Rows from block 2 of the text encoder, named by matrix and row number. Rows with one number belong to one neuron. Each number is 128 + 32 x the weight over its row's rms, rounded and kept within 0 to 255. All counts start at 0. Numbers have three digits each. After the name is the row's rms in percent of the matrix's.
# fc1: MLP up (text_encoder.blocks.2.mlp.fc1.weight, 1280x320), inputs 107-213
# fc2: MLP down (text_encoder.blocks.2.mlp.fc2.weight, 320x1280, transposed), outputs 107-213
fc1.416 086:151069148130091135161038125145123127082054122185157093152108128084115079083162139094148108138174128156171116130086180079143097137141121146191165151118106109173095116109109139126151141147091104103153104077126112110106123117124103118119154138122021185139140111140095144174130140080127091084073097167203092127181144117162183
fc2.416 072:106092100077119095122120143155109184117117091120147150171212164154104157127165141103123145213081126054127149127157100133149073155197086136145105170081135117101137103083077140124121099116158084121063196121139088123149123207173139103077053135177157102112130100088141130113136170097153135180157102176137131095134162086073108
fc1.417 156:091153145085121108104184139150139126154153129189179089145146107155077121126117152088096107114097168119166154071165195116146087104134149108128115152203110056131168126086124156145139129146171130142123140142121128143138164119169158108168156116086130181146125115234143111158109133069102106120175147161111073095173126138144149
fc2.417 156:075131131130115095153132159139209157162117142137146089083113087138112130158084144141114037181142132197148147123128091144116190189151133122111084109117098072105107166129128168105187137101135132093166117160101133141162159138159166113097081135097110196122128078145136181168177117134140171140113099148125094145076166156121191
fc1.418 098:156175089164136140076098135130141164186187114157101159097076130088119143159195155232123154185099171169147110107175120087078148059117079072095148124185138144153194085109132139101094139086109115127150111149144125149123181141084112117188149212138126149129167184144093154084173103132160116114115148172179123123117129117068161
fc2.418 101:142140109038167114133151073192167129125177122124143189092157131130170132111134145097135114137119144177151124168098155197113159078103159126150036131185179118136088133067196137115135162159110156107125115138134087146092085107151123052134097103145114142103079141114127101091127135151119123131081143130062083178062131096185117
fc1.419 089:153167160182104145130116095161162173156159143156122151082139152205124099131184095170154110153099111095126142153116130102079128128107183105136163092124096131142133160082082118155130133094148153097173141052135075053146107102108079130199147108086136120132162126063021065106170115141187099102136138082175119168160115116137151
fc2.419 081:138129167079115118130102114129107092143123129114132168140154152096138116153137082071144080152161127116145071130144104100169086072155064115159124158121142113150117125141187119120075143117124076073108115124121137165093104073112164175169121159197164153132088183157121131123144130141149123125169093114153159106133167106157113
fc1.420 098:114148168165120145117122150139133146111113105147050144164144179068130132085136131165133188143137110186148129111107071169119136102076120133165147075111115091212187097171154165149139148173166159124076155151135106180120077155125125105143107119114143016165176105145104162132108168145147119126109154114145108129156179085099097
fc2.420 099:202136074078140107096146087125044155092125104118144114162113119125149100123100125100115082113072102100101113174109143161102110148180111113122113086108136135119085098115160121107158103165117090155157141161110083079116194130132181139083161118126116191056107105143152126124130108141171125165088127083066101126115151146125144
fc1.421 098:092115117109144158124111093095152107158120119110092101142134128150136149146147120113108149120151156147078108063169110169152075104052105118167127152127093143106110127176173108099130102091108154091161079087158067171184112150123116050149143151129073084097188135057107083126124158073084131091133142123116135179091132125161136
fc2.421 097:138158118104153097076085091181120112156092136165148176112126108084205061113123110171174084110055121173138156112121129216100127099105196113113121157094133094176110120092159146123155146096117113096145080133127141130055154104151122125134114172131148184110102113108121119087106151121149168152092152120097092143165117112128153
fc1.422 096:168135165115195138167120145133107161163187112108119114131111159157056178060094082135154173092140103127101078135146107120122118152192125101150139148117051123094182134117137146114110193118081121105107122132144124107116149115122175119140145105079164154112175158103113098105158174081067097089103112144118133210085187127087145
fc2.422 084:152166116142157085117138139140166133132145194158128131056165142150141095119097136122097071111105152204107172150150125147104158082124132096108099191141101082195110133163129125100147102120115157125112123159093122127135146160138110176085083115131063179139121104202149126152126098171185130177051111146119090147142078098131146
fc1.423 097:142128123110102122109137151148117145130131082116088118137134122187064110155141141153148097094147127152144125186091121139146087133112125205088117163084164167117164108120124135121112133075104170138134132133169174145136122127102090117179154124112081089148099142144137149128120193144089044087108123134117141178095178126120105
fc2.423 097:105120146132112090160128079161100195125105151128065179144133132136138042105059168164105164200124112082118111127123091154082126121138125075086109119192147069183071118109125095104116120187105113041123083118127114148110194173138138099078133146161175188106149097096142104148069088091161105136079108109069113157126136140075125
fc1.424 081:144123162136167117225159120164086074127086061130188170055139154134100142132094097157085148172154094131161171172160152168095139071086094099087119100155155114175156074154091082073138135109079124122113157146136094150147062107158087182184101179100102088143094161126130186161125097135183115141154111104121159103092140142120125
fc2.424 064:128149111107139184081100145203189131100157165086106153091079097126131071118179145080128103121122122143121171105141073090151156123085122142097088143152179147062134124129105139162093121118133155154172114126091089115104049081154114128164187103172157131171161118143043094108092164175113149151091164122172191144129159129136169
fc1.425 107:098127143073119114111088132136159158173143202111115123133124115143096115099158216159160130104192141137184155123136110129181169090140095201184126128137139126154131109108095126126140111135087126156105114089202092139127118113101090134151140119091057114095080108130117154206168169104116144111147171157104099159156141096166139
fc2.425 103:175150188131172140200151111181111161104138123152127173140182135100141110159139149167127151146106159127134142126141162154115099099137124112182080109110134161164100080114095075116151078077150080109145114174132125091139145097175137094139149157119157138045139123202151093112043082140128089155096089108146099096083124121099123
fc1.426 097:134123161180164084121112145162161158122144148114132112152140099148101100157115182089108145078169134116090119098146106087126112112106133207174137117093122132061153116149220106171123187176126144097110119101187140127075075158084140142105151101064133073128099083083133136183121102208114155056150190071100182134137077178118169
fc2.426 094:145155181060099080143176055138184176173151116177135140154178127127153135099161164146168153173088142116130123138113101169110104098161132158120100100135111138133102128081161120099093115137102104093124137118135087146166163139078127107074098152194149182098122157150080115123055129066141134169066085123117145117092174096095117
fc1.427 091:133149147089116107082102130122082116066130129131193122187150145106114170119168168114134164092140129127144090143157156087102171089065160118113097163141151138132159142110132154111140149135100098163129096119127127093163134153075149149135091072184099109152123101098127196172153134163172117113134070107166099131162134161127148
fc2.427 089:144147171145133138133176146193139074187144123146099128117112142102136074142082160161129057145087117151119137161072162115107138124100118108079100138147062130086124104139111071108099152137121139142105101134111151160096150108209130144083095129182179117111109152155105082062112133130138112182104126108137124134163107123109123
fc1.428 098:163112160084109128153134121136136075101125071091173044240117111069111149139072138145152158160128188158131143140099148083096094126103167156166161130146065115106095152137132106134086159114141085188102118119118089130104150128178124175140117094168102121113155136116115164128103139074136099103106093144118165095160114139151159
fc2.428 107:117088128159148109089173081181128132123124181155118125226179179085170121149132184125187118084136125111099139112153107171126182168111131133172046131188101111104091150148144128046163136145117092161175144166181140120141117094143180090099072057138143098111081132169140151125136156170130122121114127112174153118088090128050164
fc1.429 083:134124162155162143167138149108159144102143161137122098134174148169099117156121109142168111123180100115140111075152159136179103243117123176149159133065083141110120062111142161126137128131151088226156149121132142043134071123159130139117133079149102110126101125104114157099126131132145194139129168126092111113118146199096128
fc2.429 071:101102132178123160098106146121056126082115148098172180136127140079109137092156143130099102107083062134093104148170138114080154165136172152134139116141060092104122169174096145175079164154127144120193125197130093161135070099084101056190110155110146156084124095121117116104127138116108148123058108162109064176155089097121118
fc1.430 102:087154160123142111167098122136085138099130109106166099140102096172079111145148136113131070132117105079135105111122128156140106083110097148158179102076125101079091132114160103167072101139132120131139107171124139148160170086094181156053196111179156130111162133130107178103212130135159102113151115116116115074126131168140131
fc2.430 132:133209181115144157160148140082174096113135155089138141159079105090149088177145085100097141071138121066163175125146114120120123107207116087191133107153093139136088095155161130075104115117164191089109157110140188074126110100133143125057162125113167133197203205144112126118088107134118152130140094131091075140140098180137048
fc1.431 096:127105107143131180139122117160156080109124107096098133116085135118136150090104098184099093147134141097080180132162137071131106141067127199148148097111166119140114131069101180094124109107099111174131125123109144115109197154081072125159162070165157183106066066085189159119042157157165092131172118121088151091084112133153135
fc2.431 095:111130108094108092123126123087113102115152091116114116111122132095074115066140155108103140103089127231096085155028125155108159101131166087116113119126138138169117094139158156053173148178112110155162117104109077125114167118170143135070100129080145161101151086070080073136125128136111107069086172123135117131094105107153106
fc1.432 110:100114117123099106174149148117156063072114085098075120176136111100158152080108133157116116092096140164108113160070126135104136155085095105128174142143131121128098155146176099120128106132142112160147154110141176156129126144147136110174134106141141116141114124175131123111161130104150167155196111141141134184104131134116130
fc2.432 121:151036133108121163062132056121085089074176114153150103150169100110087155114125134116185144111114153099091138141135135212139150164135158122154090158133132061141125074090129106134089144192137111178151129143120132170172116104124146129081115112163135141080103142106095081122105139159087084134051158095157121114138096168107213
fc1.433 110:086072110059144193161058139140186094120111131116111173085128154135137111143134049076078171126121137115161085087111123095111158164138120195170173137097118102105101148147076162113158074119112176119156130115161141168099088119137113170147149078164153109135116077131144147090130086121163153107175070129129146172104091133118083
fc2.433 113:156186136138178093120141074198110120138129145185136131143155106076166130130117162136125131168108142150117178126114115123153150103121101118127111187142161058111119138111169108124193138147169089122118056102137100125069148135129178095080091179169119104120134163104077081068155160122097135152122087147107092103112101164148105
fc1.434 085:118102116105119122119154086149117184197126144113082091134096140100140135142115101203127115124181090099116096120151136168143110064142102119119162116128101145095209080096113161153121171148124137115127097105124156107148147188071123125235111170139126135076162067153132160158121151127098072136124127062109116113120128100133130
fc2.434 070:181137100140114130174133157138160088149156097173117135122061127205091109184093129109164149084139129175140210147087107153151069076118140161099130157133101105133108119103153130151071121083150107090127124154148117099097162119203145173086174141158144100146106091149128083096131148069120180160122171103119150114198119142135051
fc1.435 105:174137150130121166119116128110120076122169129112107135198080084136083077093144165155147077113105145111163122127123107096209110066145150140165105079131109142186124120145124134164162200143217106148161111123191106177154084123128188108142129094190110136123134139163128126149119232123161174141153090112158090120131121095109191
fc2.435 111:150150155094212124124145091130095122092067122161187132084115145086191193149127113084107123102150143159051145159107141134095166096153100117118158160088123121184097133120123191134147093134096121135107141131135144118124205140154111079096055165122091069107133124096132117122113152144105141148064123170078142097140128087156116
fc1.436 112:100131134128198134136078099195139176154125150144090128124138114131128125177092173169156172160076128132074117080134110144124085133093063088155144117190142147141080151085184161151138166122116114125133074130146128152180110068130168137120153147157130116122140118118132137150161076133188105157175144139106178141103096158150179
fc2.436 123:102164095132210122102157072197141126125130112168097134156140107133153152144095152082101106120133145135117097157163074158107159151081131103103033155222158086120152161073158135125123120091178124109190097163122136118104106106150109128132171119178109118150087121138068157075167092081096087125141133087083162136133097170151107
fc1.437 095:157145056103107176104124149082129168129077097115095122135146088144137179172181080196147141085130188089127121107115088127081144127151105123211124188101126114086166153098105068129108122146108164148146116134109081122132141145068114172076074086100105198141166120117158098104093194123151156163128159131109143140177098146092155
fc2.437 090:144170179105099100118097165134177155191193162096128187131132137157175111081124090073111146133154118192173147117108172119147160070092145108105168089161114139106138114136148181106152148156154089127110096156152097146134142152170101129087090108168140121119165131172141083122095113078137088151125063078112119154131176106143104
fc1.438 101:162141189099153133159102061164195158075085117080218136112132188141114134155127082104084154126139143109086144105174098174132140127114164162171136082139138131128147117131162133186181104108151165095170123103166140093151150203126094113148147058123066089170101142151123106146107175140112117124114182107083132124110148072163207
fc2.438 096:200145150105050166069126150159090087118101083138188163186099146108163118109145132163166088133119144143116117214126137120104140075085165152168048137138104109143098120169151165114101158134093128154148087137135103155131125121217144123102057171214146145095145137162128073111101062114117109103111104139133102150095126123102056
fc1.439 096:127151098146123186122118082155099106132164052155147104108152087102112132133118112114105118041185160169139168083139120118139129068104154129126148088097133056141132145134102157150113083145199133138072123128189111068158145134103110125153094104173144144143116127119118098145105093151155088193168131149107079118140142073148173
fc2.439 095:083055148111098121065196147090140138129103172103105184098132155105159128131156155180118106198139065138135130135103157105124106161135132107118149142149131102115188130136106162138124094159126071145190096144088127168126119072139183142077111120146101130077143096179152142162172144101100129153116120076130124146148133110100197
fc1.440 107:128113158127079110184166150133153057149113137111167150208163165100101080133116141150069115143150126175114128114119139097026180139143172157119156125213127113095074109172140159149097085085108087132126144095129160113091153128159074180066122005140145106104143101141151142143141154122118134078171102110091113135145103098210153
fc2.440 110:122098145081104111099188083133092130122160119163142095165148065068115111139140169103234138156105148110163108172116133178150202174097154127173055099155090119066145161137229129067163137148116140173115136185104134159124142128118167101051094122142135108087143143119092105140109111134148108076126109084161133098086133110089149
fc1.441 120:165130144121133122169111176106087117097187092131108099122116161106088135150189141146085099189122196095157101133185171171132103132134108169141150122127139160107094128125111125126098137143148157126089090161098124147143166170129175138111168078135181116169145217115121121119217137184085173183158121148085082177160180146115112
fc2.441 126:168175156135113157136115137069149100102131157082177115172093143104127117173162136108135090108145119037186114139128150104144103106188130098146144125122121138101077119103145135108108100143121154116095196107112168056115165123105104160102144117161168105160165183119102161094154089141109128115149145098149124141138134220161130
fc1.442 115:095141151108137136087098101163120195100148115185179053155122093116130075138077151170098139093166157128107129129115110135115155164100207127136177144154129093134151131117124095134103157141095205162078161110200144157166120139151099162108170135095093136135169119180150095141128156124131107126164169121131131110133064098163149
fc2.442 106:146154100053116109183153102129107150158135081147121135145144078112186129106170111130152159178135133162128130078148152073186076120139145094164117104117092134093111137147158132152122093126098149120077133095111129149116166145065205118074061133193096107124045184146100122150069089107105150057117092096145166069093152121071079
fc1.443 091:067197111063103102117096166210187120185172137112168136119147200148156170103109134230079101121139162153121164159125147122139082133113125078131142118108177128094133134144117146117077153140150130138126132124104128169127122175082089121173085070161125168072120120142060190121077177139133137175118149128128130130166159202105135
fc2.443 075:145135109171128083057171084133081096117109132105104065169105137163119114144095131129155129183188122147124167175195140072115151131110125091140127048124116096107106079130127129133124175130163143105103137119089143082126123054163131113114103145108160142091129135130181166158186122144114031152135135204087135129065160141135108
fc1.444 100:098109168130094148137055108130149170110120100084131086127145107127153160107135172110181138142100169152166128137197158059105116094128065127154105148057128070130088110168136163083144181065117163200140197154161160112115091062136150118100144122119115177144164128120107147116147138112089158099126172116185134156121097129108100
fc2.444 108:116137102135118110112141128127059120096143155138129126098120172183145099138146141118109131108095107169063119161126109145093143121068189119056141136130155092171116107127085131089092167211146106101175084128118142138109116117175135112159097099149141143027102176139128100062153137144130137149125143119093118174102149163108105
fc1.445 103:145119173118131116184097135133137132121133129150133112185141113157153112104077141178132169163146116120101125132128163109123110112120142109096133126123147096184140132108129134170167077132096194116117190095104093086105118145183126086124156154157084117149137166078127181171143169145087111120163112153149081124120058105138173
fc2.445 096:139097118157096161066090108171142162110125100124190188126192120113143126146132129127159157172090130105153106145130149163092130155087159127118097121140151087108086135105122106125070144127141016137173135199128097134168190136074080143093129097186160136131157082131121074084197058084136089131090154103120126119184131124140191